From a checkpoint of a small masked image model: decoder width 192.
Rows from block 7 of the encoder, named by matrix and row number. Rows with one number belong to one attention dimension. Each number is 128 + 32 x the weight over its row's rms, rounded and kept within 0 to 255. All counts start at 0. Numbers have three digits each. After the name is the row's rms in percent of the matrix's.
# v: attention query, key and value (stacked) (encoder.blocks.7.attn.qkv.weight, 1152x384, the v third), inputs 192-287
# proj: attention output (encoder.blocks.7.attn.proj.weight, 384x384, transposed), outputs 192-287
v.81 108:128098128173128076128128179084128182128192128128128128128128174128128128128175128128072160034128128128128160128128160128110128128128175128178179167128128128008128071015163128128128128128128128160128180128128128128128128128044128128128128128157128128174128094128128128128128180128137078166
v.82 101:128128128128128128128128128128128128074128128104128128101128128128128000128166128128128128113128128188055128128128071128199128128128097128128201187128128128128128128128082150085128128128128128060128128116128128128128128148128128128162128128128128128112128050128128128128128102089128128119
v.83 113:128128128128147128182186173128128128139128128128184128128128128128128128199023128128128054128086128103233128099154128128128128144128128128128101128128128101058128000063128128128085084092105128160087131128128128072128128128095128128128170099095128128128128128128049128150128128046128128128
v.84 092:165128128128076128128092183128128128128064128091128128128128128128128128128128128186128183128080128128045128128128128171128193128128089164128051128128128093067128029128128128128055173128128128128069128128175128167128128128128128128128128128128128128128159105128128128128128128021128128065
v.85 088:128063128128128128128128128128128154079128071128175128128128128128128128067128128128128228128128128128128128128128132128128128128128128128128128128128128128128198128128128006128128128128128128128128128128085128178076128128188128128128128128128128128128047128101128128128128128128094128138
v.86 097:081128128081128128128128128128128182183098128128128128128128150128128128128128063128128197128128128128128128128128128250128128128128128128128128224075128128128030128128128128128090128069128103155128129128128128128128128128128128128128046128128128128119000128128128128128128128128128175128
v.87 119:128128055128128160128140195128089128128128128128095128128128128128128166157156094128128094245128128084086128128128128044128128157089128128128054128085195128201098155128162187128128128128128128128166186161128177128161128128128182128177048128174128128066128089096128128128128156175128128093
v.88 103:182128103128076128128128128085088128128170128128128128128128076190128128128048128160128251128095128074128128128128128069107064128128128128144128128128128128174181128128205128128074128128128128128128128128076128085128128191128128165128088128128128102128080183128028128128128128128163128083
v.89 106:072128128128198128128194128170128128072185193128128128128128128128128128177255186128128054201098149128103128128128128128128168128176128128100128128128128128178128128128128128128128166061084128162193128128128082188128128164128128128128128166128166128128128128128218128128128173048100128128
v.90 094:128030128128128023128128128128128128128128128128099128070128148240128128059128128128128128169128128128040128128128128128128128173128128128128166128128128128128128128160128128128068128128128128128128128128100128128128089184155128038128128179128128128128128128128128128128173128075097128077
v.91 092:128128128128185128128128128128128128128128255078128128159128128128128128128227000156128128128081128128128128179128128128128128151128128165128128128128128179128128128128193128128128236051128128128128128128128128128151033076036128128108128128128128128090000128128128128128045172128128128190
v.92 103:128128128128128128128128128173128128128128128104162128128128136039082194021128128128205128128128076128128037147128128128128153080206159128128128128096163128128128128211096128069183206128128128128128157128176128128128076110062128051128101063128128128128067128128148128149128128198128162128
v.93 089:128128102128128128128128128128128128102128207128128143128128128128128128128071128074128128090128084128128128128081128054128128154128128128128128128128128128160128128128128128128128128057128128201128128128128128022128128128128061079181104128128128128128128128128128175128128128128128077081
v.94 084:128157128128128128128128162128171068106065128128128128128128128128163128128128128128061203128175128128128128087128159128128128128018073128128128128128211128065128128128051128128128128128128128098128128128201128093089177128128128128128128128128176128128128128128128128128128128128128128128
v.95 106:128128128128078148096128128128128098128179128128128098128128128026011128232128210128155027212128128105128128153197128107128154128128156128128128128128105088139229166144209095128128128128128082128174081072145128057128128087128128128128191058157128167128106128128128093128128185128128128155
v.96 106:182128128128128128128128128182111099128084000128172128167128128179091190128016226128059128128128128128028128191228159128128128128128128128179128128200128128225128089095128128128111128209107128128053175113128128143128128128128128128128128128162128163128087128128173128128128138128128128128
v.97 118:174214128138128212128128086128024128128128156128128128128068128194182128128128087128128009128128128128128117128128045128128128128128128128082037100128176206190065128128176128128128128172128181038158128128128160128128152128128195181128081128091128152128128128128000128128128128128128128128
v.98 101:066128100128128023128128128084128081122128128128128128128128128128128128194128128128152128163128128088128128128128128128128173164152160078098128089157068128255064077128128128128128094128101128219128160128128171128128128128043099128128102128177128128128128128128128128202128128128128185128
v.99 108:128128128128128182126128128153103128128128128128128128128128128128128128188157128128128128002128128145128128128170120128128128114219128128128128128089051128196128113114128128128128128128128128128149128128128128041128128128063128152084188128128130128031128128109082128083128226128078206167
v.100 110:128128128128198128128147128128074128092096150128128128128128128128128193064255128128206128128128128128110128128128128128128170128020169076065212128128191199128036128128128163183182172159071163128192128128128073128128128154128128061128104058128128101097255128128098128128100128128128195210
v.101 109:108172128128210128203128128128128128094064160128178128128135128146175081128128128128128158128128128086228128128085128210189128162177128102128175128128128128128153128065181211162128128128128128128128128128128128241128191141128085128046170085128128128128128128128128128128064128194128072128
v.102 098:197158128128128128163128098180128081096102185094128158128128090128150128128128180128128000071128181179128001128128128084128166128074128128152128128128168103128128128128128128128087192128128128128173128128128128128128128128086128128128128200128128128128128128128128128128128128075128128128
v.103 107:043076044128074128128128128128128128128096005128166128128128128070083034085128128128128128069128128141128066128128069128128128128128128128128128128128128128128128128128034128128148128128128128128128128070128128128174128128128128161128128128067128128103128128128128128128128165128159128190
v.104 107:128039109102174128182034128147186060080128128128128175128165128128128128128128031128085128001128128128128128180128128128128128128128086087128128128128128128021128128128128128208128128128128184128128128128128128128128128128128128128128128128128128128128128128128128128128128169128128128128
v.105 115:064128101128128128128128101187128128096128163128128069128128073128057077128213128128072128128128128128037128128221128177128128128128128128128150189128105128128128128128070128128193128167105157080186128128128073147176159128038128195086128128128087128088128128128128072128128128128128090086
v.106 095:128094128128128128128128128128128148128128128128173073128128128128128056128168171128128094128033128128128176128128128128128128128128151128128128128188128128128128086084128053128128201128128128128069128128128028128169128183128108218128128083195128128128128128128128063128143128128100128189
v.107 125:193128162128174252128128128128128128128157143097128128174128158128155128128128128128097183072094128128128128128128093128128098146128128169128128128128128186172128000089128128128128128128128128178128128128128128128128128128099107113128187039128128128128166128170128121128144128128099175128
v.108 107:064078128128128128128128142128161128090128128128128064128128128128128128128128128128128128224128128128128128128128128200128128200128128105128128128128046128128183081128128128128128128073128128128128128067128128068128128095128057255160128042128128128128168087128128128128093128205128069128
v.109 110:128026128128128082128128190074128128128128128128128133128093160054128128076096128177219128128128137166186128128072187128128128128128128128111082093163128111053154128128128128128128099128128128128052171128128128128128171128128128116128128128155128128128128064128128128128128074128128128086
v.110 108:199128128128128128128128128128211128179062128128085128128128128208038057182000100128128201128128128128056128128112128062128124128033128149128068128128128128128070128174082128128128128128128128128128082128128128128128128128128128128128128178128253128077116128128128128128128128128083166045
v.111 112:128189069128128181128208128128128187128128128128175128128128088109128128128197166128128128225128128128086193128128175128128128128000128128128095128128128128128128128128128053128128128190128102128128150128128162128128128128207221128094128128075128128183181140128128128128159082223128128128
v.112 106:128204128149128128067128128202109096128229128112128161128128128179128128216128128128128128128110173166128081128198128128128171128055100128128128128128174128000128128171128128128128128128128173073161092086128128128128128128128128255128128128128128128082128091130134128128128128093128163128
v.113 084:128128169095128128128128128128128052128063000114128128128128128128128128231128128103128128128128128128104128128128128128128216128128128128128128128128128038128128128136128128128128128178140128128128056149128128128181173178128128128128128128128096128128128087128188128165128128057128128128
v.114 105:128105147128106128128055032182128160128128036148128128128128128214083128128128138089128128250128196159128128128128097128128128128128128128128128128128128128128128045128115128128128128057128128128095128128128098057070128128001128205128128128128128185128128128128128128128058128149128074092
v.115 120:255143128128171128128255128128128128128096174128102128128128128212089128209080128113128128128128128128128128128174128144128128128128128128188128128128211128128065128161128128156128128128128128128149114090128128128128128159128154216128128129128128128166128128103071128063128128128154075128
v.116 097:128128128128128128128128128128137128128128205128071128128128128076128100162128076106011128169128128128128128128128128055082074128128128098128128128128128201159128128167085162128128128128084128128198082128171128078090128155128128128174128176128128090128075110128104143128128128128128128128
v.117 121:144128128128128128074128091128130128128128119128128128128128128128128128128128128128128008128128041128128128128128128128128097128128128128072128128128155173128151077084014050128207079128145164128128079086165128192169128128128091128128128128128128091090128128128128128128128128128128128079
v.118 103:128128179128151128128128128128095188128128182128128128128077128236128128128245128128128044164128128128083128128151128128128128111008096128066043078128062128128128128128097128128128128128128128128184128097128128128128175128128128181128128128128128128091200128128128167128128128128128128088
v.119 096:128076097128128128109094177078172128128171128128128128128128128128128096128096128128128128128128128164207185143184128128128128128154150099128070128128128128128068216128084037128128128128128128128128128128128128128128097128128128163181128128128128128179128128128128128111128128222069128128
v.120 109:108240128114087128128187128128167128078128128128113128128128128128075128128128128128097090128149141128128077128128179162128128027128128128128128128128181229233038128128128128105128128128128128082128128128128153128137128128128144128128053169128156128128027128128128128128062128128128104128
v.121 107:162050128128128128095128128128128128128128203128066128128128108128128128128128086128128082215128128128128128128128128128128128128128163197128128128128128102128128128128128021057128128128128128221135128128128128128128128104220128128128128128128128191128128128128128128128128173128128128128
v.122 101:175105128128181128128117173128128128128128128128095128128128128128128000128128128128128128128128128128128213087128128128128128226128080128128128128128128128108128035108128142151128128128128128200128099128128128128128080086255128171128128128128128128128128128106128097128128128230128128128
v.123 094:128128128128109049075163128177193128128067167168128128128128128128128128128163128128000133128178128128128185128128128230128128128128128128128128128128128128023128192128128128128128128037128128087128128128128128128128128128128128013182069109128128128128106171192128128128128064128128128128
v.124 113:111128128128086128128128167128117087106128128128128128183128128160096000006172128128128128128128128128128128128128128050170128128128128128128188128128128128088128194128128128128128207209128128128102128105128128128128128128128073168128128092128076128128128092154128128128128128080128057128
v.125 094:058128110128128069128156188082186128095128128128128128128128128128128081128128128128128169189128067128128128128149128128128128072128095128128128128128128128166078128128128174128128076128128114081128166096128128128128128128128171128128157128082128128255054128177128128128200062128128128128
v.126 090:128076159128128128128128128128161128108128128110128128128128128128128241128128067128128128128161128163064088128128128059128128128128128075128128128128196128128128128128066128128049097128167128128128128056128210128128128180037187063128128108128128128068128128101128128162128128128047128199
v.127 089:128192128128128204173128045128054128128128128158168091128152171128075128128254128082128066128097128128128058128128128128128128128128128128090092178128128128255128128187128128128183128128128128128163128122128128128128128097128128128128128128128070107100093128074128068101128128128128175128
v.128 110:156128128088128074128128128128128128128086128128128128128128128137128128128128128088128249128128128128057128128128128128128175128128128188128128128128203128128022061165064128128128083128185128160128147128146128128128128128167128016128128128095128144216128182128128128128142128128068128128
v.129 092:128128128128128098128067128168054128168179128128171128128128172128165101106128132128039128128128128128128157128157128128128128096104128128128128162128060086180128098128128128128168128205128174128128128128128128128128128128128128128128128128128128162128255128128128128128128128070128128052
v.130 111:088128128128128128128228128094128128104121013088145077128128128128128128128128128128181128075128128128128231128101150128128128128128128128090128128110128072162128195041000171128128128128128128128034176097128128078128128128128128128128128128062128128128128128128164128128128128128128177128
v.131 106:128192128128128128128114128128128128153128128088128128149139128128203032128219128128100128128102128128128214128240150062128128128181128128128128128171088142100128128128128128047080128128174107181128128128128128209128106128096094128128160024128098128128173128128128128128128189128128128128
v.132 103:128128128080128176154117128128206128128128187075095128128128128128128128128150128128237128128128128089128196128128128128128128187251128128128128128169128128058198128128128128128128128182128077189144098128128128043128128128161128128128128155161128128128079099128128175128128184229177128128
v.133 113:128128067167128108128128128128128159128128128128128128128186158074087098128128190081128165199128056066234128128128128128078128128128128128132128165128173128128155092106183128128155128030128128186183128162128128128128090128128128058128128128128128100128128064128229128128128068015155128190
v.134 109:128128076128128128128128164128128128128128128128128205128128128128104128217228128128196251128128128128128128074128128128128159128128128128128062128161175128005128128128128056128073092128097128128082128128058071069128128186128067128128160128128225128128000084157128128128086128128168128128
v.135 109:128007128128172128128128128169128091104062128128128128087128142128212168128128128128066128093128103128098128128128153164128128128089128128128228128128244128037128185164128128128157128128128128128062159128128128128181128128177128219128128128128051128128110156128128128171128073128162085128
v.136 104:065128144128128128128128128085128128128128128128128094128128128128128128183128190128128128128128128120079245128128128128128128128128128128110178128128128128196128229143010128128128128128128128084162089128128105128128159128128087101128128128237128095128128128128128079128084128103128160076
v.137 100:112213128103128048089128208128128128128000128128128128128128093102128240128128128128128063128128128128128128204128128128128128063128128128074128128128128060128128090128192128128097128069128128128067128128128182128128128128128128128082128128128136080128128143128206184128128128128128128128
v.138 082:128128128097128128128128128142128128128083128128128083128128128198128128128128128128181128202128128107128128128183103162128128072128128128111128128128128128128128173128169128128128094063128128128191128128128128128128163184128164175093128089128128091128128128128209128128128046128046128128
v.139 108:100128128128128128128128128128128128073111058128128128075128128128128128128163079128215128087152128128128128128128211128128128128192128128128128128128128156128128128177128128128128050128085128128128100128128128097128116128128059128128164034128195074128128128128128128128128128128189114064
v.140 121:128023128128128128128182128128128128128166210128128109128141098052169128128059151178234065128128128128205109128128128128076128183019128128128128101128099017128128128160128128128128153088107128128128032128128128128128128128082128128128128128128106128128245128096128128164128128128128128182
v.141 096:052128189128098128128128069128149128128128177182128128107108128175128128128210128128170226128128128082128128128128128128153128026212128128128093128128208128128060128128128128128128128128128128232169128128128128128163128128128128128128128103128128128144128128128128170128089128128128128128
v.142 102:128043209128128099128128128128128128094159153128128128117094163071081044128048128128079038059083190128105128052128076128128128128087146128128202128128128128128128128177128185128128128128128128112128128101128084128128128128128128128152128128166128221065166096128128128171128177128128128128
v.143 097:128061161123128128128128128074128128066128163128160128128128128128128128179128193128128173067128067102128128128128128128128128172096128128128169128128181184102128128186128128166082128128128128128128203128128128024128128128128128210128128128128086128128029128128128128128128128098128186234
v.144 087:128128128163128128128128128128128128128128128128128160128128161043128234128128128128113128157128149163128128165128148028128128216128128128179128128128128128128128128152184155182111128128128128161128128128128177128128045128128183128128128128128128128128128128128230128128128128070128128128
v.145 097:090047128157128128081128075128128128128249069128065096128128128128128177221089128128128218128176163128128103128128071044087128162128128128072158128128066151128128128156165128128128150128128128128181128128099128200128128128187128179128128128128086128128128128128077059128100128191128097217
v.146 095:128070128081128128128095128128169128112111128083128128128128128128140173109009128095128135090128128128031008128096128146078128128159128096128128128128102128228128128214203128128128165128166128128128220128128154128128128128128128128128128081128128128196128173099128142128128128245075128206
v.147 094:128217070128128128128078128128128128128158128128128128128128128128128128128128128069128128231186158175128072128128128158128164186128083128128220128128128128128183128128128128128128128177128128128128100128093128128058159128128128074128128173128128097060128128179128128128128128128061058108
v.148 109:197077128091128128169128128128128128128128128100128083128128128226128188128009128128128055218180128128128128128180128128128159087128128128128128096128128128054128202150180128156046087128128128128128128128128099128128082088093128161128128166128128128064128187128128128128128075128128068141
proj.81 107:128128128057128162128128071191128156117128128104128128128128128128125185159005128128128128255128128128128128128128128128128128108128149128128128128128128186200043128157128087128168128128128128128128065128128128128184128128201173128128055220128146128043128128089134157128148068100128176128
proj.82 099:128128128085128128128128128192128092128128128128128128177128128128128255128128128128137128128128128057183128128128128128128128128163128128128128068194128128128128128128240128187128128128128128169128128155107170128136128128128128116128164128128128128113074167185128065128128158128128128128
proj.83 098:128128167128095128128089128128128128128128128128154128128128128128066128128235128152128233128128100192000128128096128128128128097128128054128128128128085178160128255128128128128160128128128128131128128128128128128128128098216128128128052128128128093128128128128163160128128128189128128177
proj.84 094:128128128128128128128128128128078119089175128128128152128128128128128045128128128128128128183128128128250128128128128128128042128128174128128128128128128128128128175128128128128128079189128128128128128128082128128128128128128128128128128169062128128077116151083128128128128103255128096128
proj.85 082:128196164128086092128128128183128128187128128128128128128128095171128128165128165128128128128207128087128128128128128128128128128128128128128128128128194128128075188191128149128128128128128128128128128128128076058134128128128128128071128128128128128128128128158128128176128128108186128080
proj.86 101:172128128092112128128128128128128061128162128128128128128128128128128128128128178128128128206128042128180128128128108000128128128055128140128128035128128128128167128150025128128161086204128128079128128128174128128128128128128128128128208128128128128128225128128128187128114128128128117128
proj.87 105:128128146128128128128128101128128037128091128179128128128128105128083071084128165128110128033128128128128128089128128128128159054205128128128193128128052128076128117128128091128128128128149128190128060128128113128081128128128080128128234086128128128156104152128128128128128128128128077164
proj.88 097:128128128128160128070128128195128128128044093128128128128128128068128157128249128128128044163128128128142128128128128128128179128128128128128128128087093128056128118128128128128164128128162128128128128128182128225163128101128097093068128128128128152152128062128255128190128128134128128128
proj.89 095:236128128128091128128128128128128128128034044174128128128128071128128198007000128189128168093185128128128042128128128128128128128128097128160128128128179128128066128105128128128128128128128128128090154128096128128128128128128160106128154128128128128128128157128053053103128128201128128128
proj.90 092:163160128128128169088128128128128128128128128128128143128128079027128128188128128128128128128128128128214128128128128059128128128036128179128069128082128128128144128128128128128128128128184128128128128093128128141128128063128128175088128041190128153128165128097128128128128128128128095128
proj.91 088:128128128128128128163128128128128079128128017178128128128128128128160128128000209128128170181128128128128128081128128128086128063128128128128128128114128128176128128128059128128128030185128128128128128128128187128128165128195193128128128187128171128128255128174128128128128128128128128070
proj.92 100:128128083169042137128128070128149128128128073165094128128128090205128128220128128128128128128081179128128205128128128128128128128128128128128128128128091128128128128069128128208045128128128128128128128128051128128128180128128128194128128128128128172128128128128102128081128128069128061128
proj.93 093:128128128128128128128128085128128128128128079128102128128128128128128167128128128128134128128128186128128128097128128128128128071128128128128128128128128128128128128100128128128173128128128128126184128098144128217128128128128178203074128020128107128143128128128128128128128192058128163176
proj.94 081:128083128128128107128128128128128204160187128128128197128128128128077128128037073142128050076128128128078128128128091169128128072167183128128128128128088128176128128079174128128128128128148128128128128128071128128128128128128128128187128128128103128128128128128128097167128040128128128100
proj.95 104:128128128128128079128153076128128128128072128128128128128128128190226128092128051128069167050128128128128128128128128213128077128128128128128032128128165168128015128098069128128128128128128199128084223128128128189128128128128128128165048161128128087128178128128128128128128098128128128128
proj.96 105:128128096159141109128128128098128128128188255128128174105128128068199115128206112128210079147128128128255103102000128128128128165114128106082128151128128128052128128176128128128128128054156128159255077128158128128128128128128128128128100128106128128165128128080113128128176128128128128128
proj.97 115:038035094128128100074128213128165114128128128128128128128148128061050084128128128128159185128057128128128128128128128128128102128124128128128210128128083102035128128128128128128128128050128128149128128121158121128128128118128128128128128128128100128128128128128255128128128167128128128128
proj.98 089:229128128128128157128128128128128188128128128128128128107128128128128128128128128128128081111128128128128128085110128128066085128117092168128128128128178128005128255128128128128200128128128128035088085128128128175187128128225144160163128128042086156128128128128128128063128128128128029128
proj.99 094:128128128128128072128128163081199128128128161128161092128128128169162089067064128128128128255128128093128098128128128128128128158030128128180173128128209128104128128128128128128128128128128128128128128128128128221128128166239128128189080128128128095189128128174128128128081053128128128128
proj.100 104:128128113128094128128128128128197128163161128081083128128128128128155083183007128128060128128128128128128160128128128128081128038128128165128092128128128025171196193128128128128128084128128106128128166128128159128128128109128188226128128202128128128199000128128220128128128128128128072022
proj.101 110:128128128128090096080128128128128128177212128128128128128128128128043128128128128128128128128128128096037128128128083082094128089031101157092128128078154128128128222212128066128128128128128128128175128136160128036128128090128167216128059128128071128128128128128128117128128128063104219128
proj.102 086:056128159128128076058190128054128169128128043128128128128128128034128184128128128086169218128151128074128212128128128177128128128231043128128128128128128162128162128128128128128128058128165128128128128128128128128128128097128128128128136016128128128128128128128128128128128128128128160066
proj.103 093:193128182128155128070128128128128128128128238184128083128128128128158128128128128128128128128128128071128167128128128128176128200128128128128140128128183128128128128128255128128128128128128128128128128128128128090081081128128128009128128128140128128171128047128128128128128087128128188072
proj.104 106:128128128128128128128128184128128175128128168128058128128112128128083128128128128216128128248128128128128163065128152158128128128128128128064128128128141099246128128128128086128109128128128128104162128128128128112128162128128128128108128133128128128128128128128128128128128084130128128128
proj.105 107:128128188128128128128128128132128128171128073128097159147128128128166128060038128128056187103128165128218077091075128145096141128128128128137128050128128128128128108082170128128073128062128087128128199128128128128128128128223128061161098128128169128128188128151128128128128128065128191128
proj.106 097:128128128128128128128179167080128079128128128128120142128128128175128128128128086128128148128206128128168128128128128118128128128128092128128128128128038128196128175128128203128141042128128128128185237128125218128128128128128128064128128157068156128065128128128128128128128128102128128128
proj.107 115:128053077128128037128194128128147104128128116128128089128128056096128128128137060128164035185128128128128128115128150128128128128128150128128128128128128128051128194165128128128176128128128128096128128128145128128128096128183128144128128168128128128128086128128128128128056143128140102177
proj.108 110:128205128128128128128128101128074128101128128128128128128128128128128067128128128128128083038128128128128128128128128128148128013128128128128128128074217128128128128128128128072128128181178128127128128128128128128128128128128219000128128128128090128178128164128128128128128128000128192128
proj.109 100:128213103128128191128110025200128128128128128128128104102155128227128128128188128128043128095128128128128128086128128128128128128128128147128128128128128128183128128148128128128128169128149160088128099141128128172128128128128128128128128128104128128052128128062128128128128128128128114128
proj.110 107:061129128104128128128128096128087128128179128128143128128128102026217186128211128128128088128128171128128054075159128128128128128251128128128175128134128128107216128128128128128128128128128128126064128161128128182128128183128128128128128128105057128128128128128128128128128151128191060128
proj.111 107:128098185128176128128075128128128050128128128137110128128128157128128128189075128128128128052128128128173069128128128128128084128200164105159161222128128128128128128128128185128128128095128157175128128098128128128073128128053051089128145128156128128049128128128143128128062128076128115128
proj.112 104:128078128128128165128128135087150128106094128128101097128128128128128128062115128128128128128128120081087128128039087128159128128209145128128128128061041128255128128128128128096128099128128128174128245164128128128128128128128128006128128128128128128130128128128128128128083103128128128128
proj.113 090:128089128128128074128128156096128128182152217178128128128092128128128128003039128166097128128128128128190128128128142128128128128128128128128128128128128173128128128128128128128130128075128128128128193128128128128128128128128128128128128128066128128128205128083070128097128128192128172157
proj.114 098:128128128128128128128164227077128128128128218128128128128128128128128128128128050187128128021128041128128128084128153087128102128128128128178169128128141128128128255128128128128128080226128128082164128128128128201177128128255174128128047128128128128128128128128128181128150128128128156201
proj.115 125:068131128128056128128028128128128128128207016156128098128079128067201128101210128128128128128128172128128056187053128071128128128128095128128128128128128128128149128104128190128128168128128114191128128128128128128113103090053130099099128128128128134069128128148101128218128128128128152128
proj.116 093:128128128128118128128188128128128128128128051170128128128128128128128227128128147128229128128128092128128128128128128177174189197093128128121128128128128061128128128128172128128128128128128128128128185128128128128213128128128128128111128107128128128128164198202128128128128178091128128128
proj.117 124:114128128128128128179128128128128128128128128128097128128128128128158115059128128177128247128128128128128048128128128128128144070128084128128128128128110128128039128132165223128061173128128128087128128128109128085068128128128128128145128128128128128171128109167128099128128128189111152128
proj.118 104:128170128128128128128128128128176105154128017128128128128128128128071128128023160189161158128128128128128128128128128128128128128196128169192225128128173128128106128128128128128128128128128128128054128128128128071128079128128202096128128128179128128170056128128128087128128128128128128182
proj.119 108:128128128163128128168128101195128128128084128128156128147128158128128165128128128111128128128128160128080066128128128128084128128086128128128212128128128128149188009165187203170128188128128128128128128128128128128076128148128055128046171128162128160128128128128128128128128166012160071128
proj.120 110:128044128140128149128128196189094128184128075128128128128128128128182128107128175128193213128128128128128128162128128147128165128128128128128128128128065128029128128128128128167086046128128128221155166128128081128128128128054128128078183048128128082128250128128128128128170128128128128128
proj.121 107:098222128099128101128128128128091055128128047128128128128128162128128128128128157128128180128128128128157128128128128128128128128128105073128128128128128128135128128128128165152075128128166128064128128128128128128128128150007128128128157128065128088128128173128066128179128128074128163128
proj.122 098:071128154128099128128128128128128128093128128128128156128128128128128255128128128128092128128128143128128092152128198128157128031207128094128128128128128128128128253202128067086128128128154090128128168128128128128128169128025128054193091128128128128066128098206128128128128168072128128128
proj.123 085:128092128084128128191081128128128128128196128128106128128128128128128128128128137128228128107128128128128128128128128000080128082128128128075128128128082128250128090128128128128128128230128176172128128128092128128128128128128061209128128191063128128128255117128128128079128185128128128128
proj.124 105:128128120128128128128128128128199128145128066174128128128128128075178217198004128128128128128128080123128128128128128223088128128128156067128036128128171128187128005128128128128128074041128128128128128128128128091026077147128128128128128128128124128128128128023128128128193161128128196197
proj.125 095:208128128128128128128067128157145128153128128128128128063128128128128187128128128128200128108128181128128128128128128128128128128128130128128128128128084128102195128128128128218128128128128128176128104128128128128128128128128134128113128128128128179000237067128156128128057192193225084168
proj.126 097:128128089145128128104163128128128128175128128186128128128128128128128043128128128128128128128128128101180128128128128195128128191128128128128128128163064128128128128128187128128219194128105128128128128174128128128128128128203122216128128194128068128182128128128128128050151128128208128089
proj.127 095:128128128091073088128128186128128128085128128128128128128114128128212033128026128128128207128193128128191246170128042128145128128128128128128208128128167128027079128128128128128128128128088128128058096128128128128087128128128128128128128128128128163175196047190128128128128128128128064128
proj.128 112:128128151128154128128128073128128153128225197128143103128128128128128128128128128128128020183201128163174128089128128128128062178128128112128128128128071128128128255128170104128128128174128164109128128179128128128128089128128128229128128170128128128013128089128128128128128128113128053128
proj.129 100:128188128078128128128128128128128128084033128128128128128128109128128128128128128089192098128128183112128116128128128128128128211128128128128128090170128185081128128114128128128128128080128128128128128128128128128128128128128216128046174128128128128128013128128128128128128128230128128161
proj.130 110:128128128128128128128022128178128128128128255151128128128128128128128128128128128100068198128128128128104001082203128128128128153128128128128128128128162186120128078182255128162128128128098128128190128155128128128075128151128128128128128128152128152128128128128128128128128128128128085128
proj.131 096:128128128128128097128202128128128128128128086167128128128128175128128188128009128128128128128128112128128034128032191128099159128034078145128162128128128128128071128128128128128128128128128128128085128128128179128128128128225128128128064216092224128128128128165127128128128103128128167099
proj.132 121:128128128175128052102128141128128128128128122128128145128128128128128128128042128128047128128177128128164128128128128128128128065035172170128128128091128128212128128128128128128128128128128142133128209078128128186128128070128128128128077031128147128128189128128128128128112128010099128128
proj.133 128:128180173100128150128075077128088128128128128128128128156128128187203211162092054176128074037128128128025128150128128128170128128060183128101169128128090128184128185128128128178128128215128128128068128128128128095122128128128119205128128128128128128161128152128066128128128128170092128059
proj.134 107:128128128128128128116131083128128185167128128128159062115128128128128128059019128128081004128128128128100201183128096128164128128128128128128161128100128128217128091128128128068128128128157128128157128167185128128128049080128213128128095128128049128128255177128128151128128128095084128128
proj.135 105:151201183191080128128128128081128180167128128128128163128128128128055128128128095128128128128128151128128222128128128128128128128128143144128054128128091128165128128093128128128128195128128128075148088128098143128128128128000128073128128107128176159128166071128128128095128128172128163128
proj.136 114:202128128128128128128128128128128092128128128128093128128128128128149128128172089128198085128128159206128023128128128128128138128121085128213089128128128128075128088089225128128128128159155128194128194172155128128128128128128128171128152128065128170128128128128128128128187128153128128128
proj.137 099:189058128156128171128128083128128128140244128128128113110128128171128017128128128128173128128128083128128128079128128128113073156128056128204178128155128234128128128128037128128128128178114128128227128169128070128128076128128128128128128128128128128128128091128089128101128128179128128128
proj.138 089:128128128128150128128095128128128128164142128128128128128182128031091050128128128185128128128128128187128128128085189091098128181128128128128128128128128128128128128128066163053128128184128128128128128128092173128072128128128128128128128128128128128128128128128054054128163215168128128128
proj.139 111:141098128172128177128128128169128173173055173128128128128128128128128128069128128128068128128128128128112128128128128061128189128128128128128128128030128128128102065128128128128086128128176128128102128128164128128128128128097128128128128218128128176128128063128128090141128128172071128180
proj.140 108:074246128094059128128128128128066128128081048128128128128067128207128128128128128128000221128128128128065214128167128128170172090204099128128128128128170171128128128128128128128128128197153128128054202128128178128128128128180128128128128128128150128128023128128128128096128095076093128128
proj.141 093:170128128099152128128128188227128128128128033096128128128128154091128124128000128128065007128128128128207128128143079171128099128064128128154128128128062128187171128128128128128128091128128128078128128128128128128128128128128128128128128128128057128128128128128223128128225128128209128128
proj.142 099:128253017128128157128128152098128175128090128162128128128128102128128148128128128128128195184171109107156128128128128128128175082163128128073013128128128128128128128128128128128128090081128094154128128128098128128128128128128128128128128128128128128203128128128128156128128128128060128128
proj.143 105:185128128128128128128128128128154128177128128138128111128128149128168128052128066128128128254115218169128128128128128161128049061128128128128068163128128067128128146078128128128128128128158128128128128177128128174128128128128128041128128128128128109128224128128128128128167071167128128030
proj.144 081:128128174084128128088157128128167154086128128128128128128176128246062064128128128128155128128128056091128128091160128208128128128128152128128128142128128128128128128128128128128128174128182115067128128128128128128128178128128128128128128128128169128128128128066097128128128128236148128128
proj.145 099:179183128128128128128128128128128128128046128128128128128128128048128128056163128128128039128075128128128128128128178216128128128128128128219128128128176128168128083128111128128085101128128128128128128128128128128128128128031128066128128128128183128128128128128128128128128128129128128072
proj.146 099:128166128128128128187153128128128128128119128100128128128128085098128028128243128128128095128128128128212230128190128128170072128128085128059128128128207128000080153086075149128128128128128128136128036128128128128205128128128128128128128128128128128112128128128128128128128128069182128012
proj.147 093:128128163160128128128151128128128181128128128128128128128128128174128128128128128128160128128128105104082211128128128128128128128128167128195128128128128128128094086128203128128128128128099128052169128128205128128149111128128128214128128128128128128156128128041043149048128128101221176128
proj.148 113:072128128128128128128128128128128112128128128128128164128128162047128128128199128128100201061128097128128124128090128128128063128128128128128128128128152128181128032101064128128230128128128128128128128128128128150087128128128214128128128036128162128191167128169069128128128202128128162105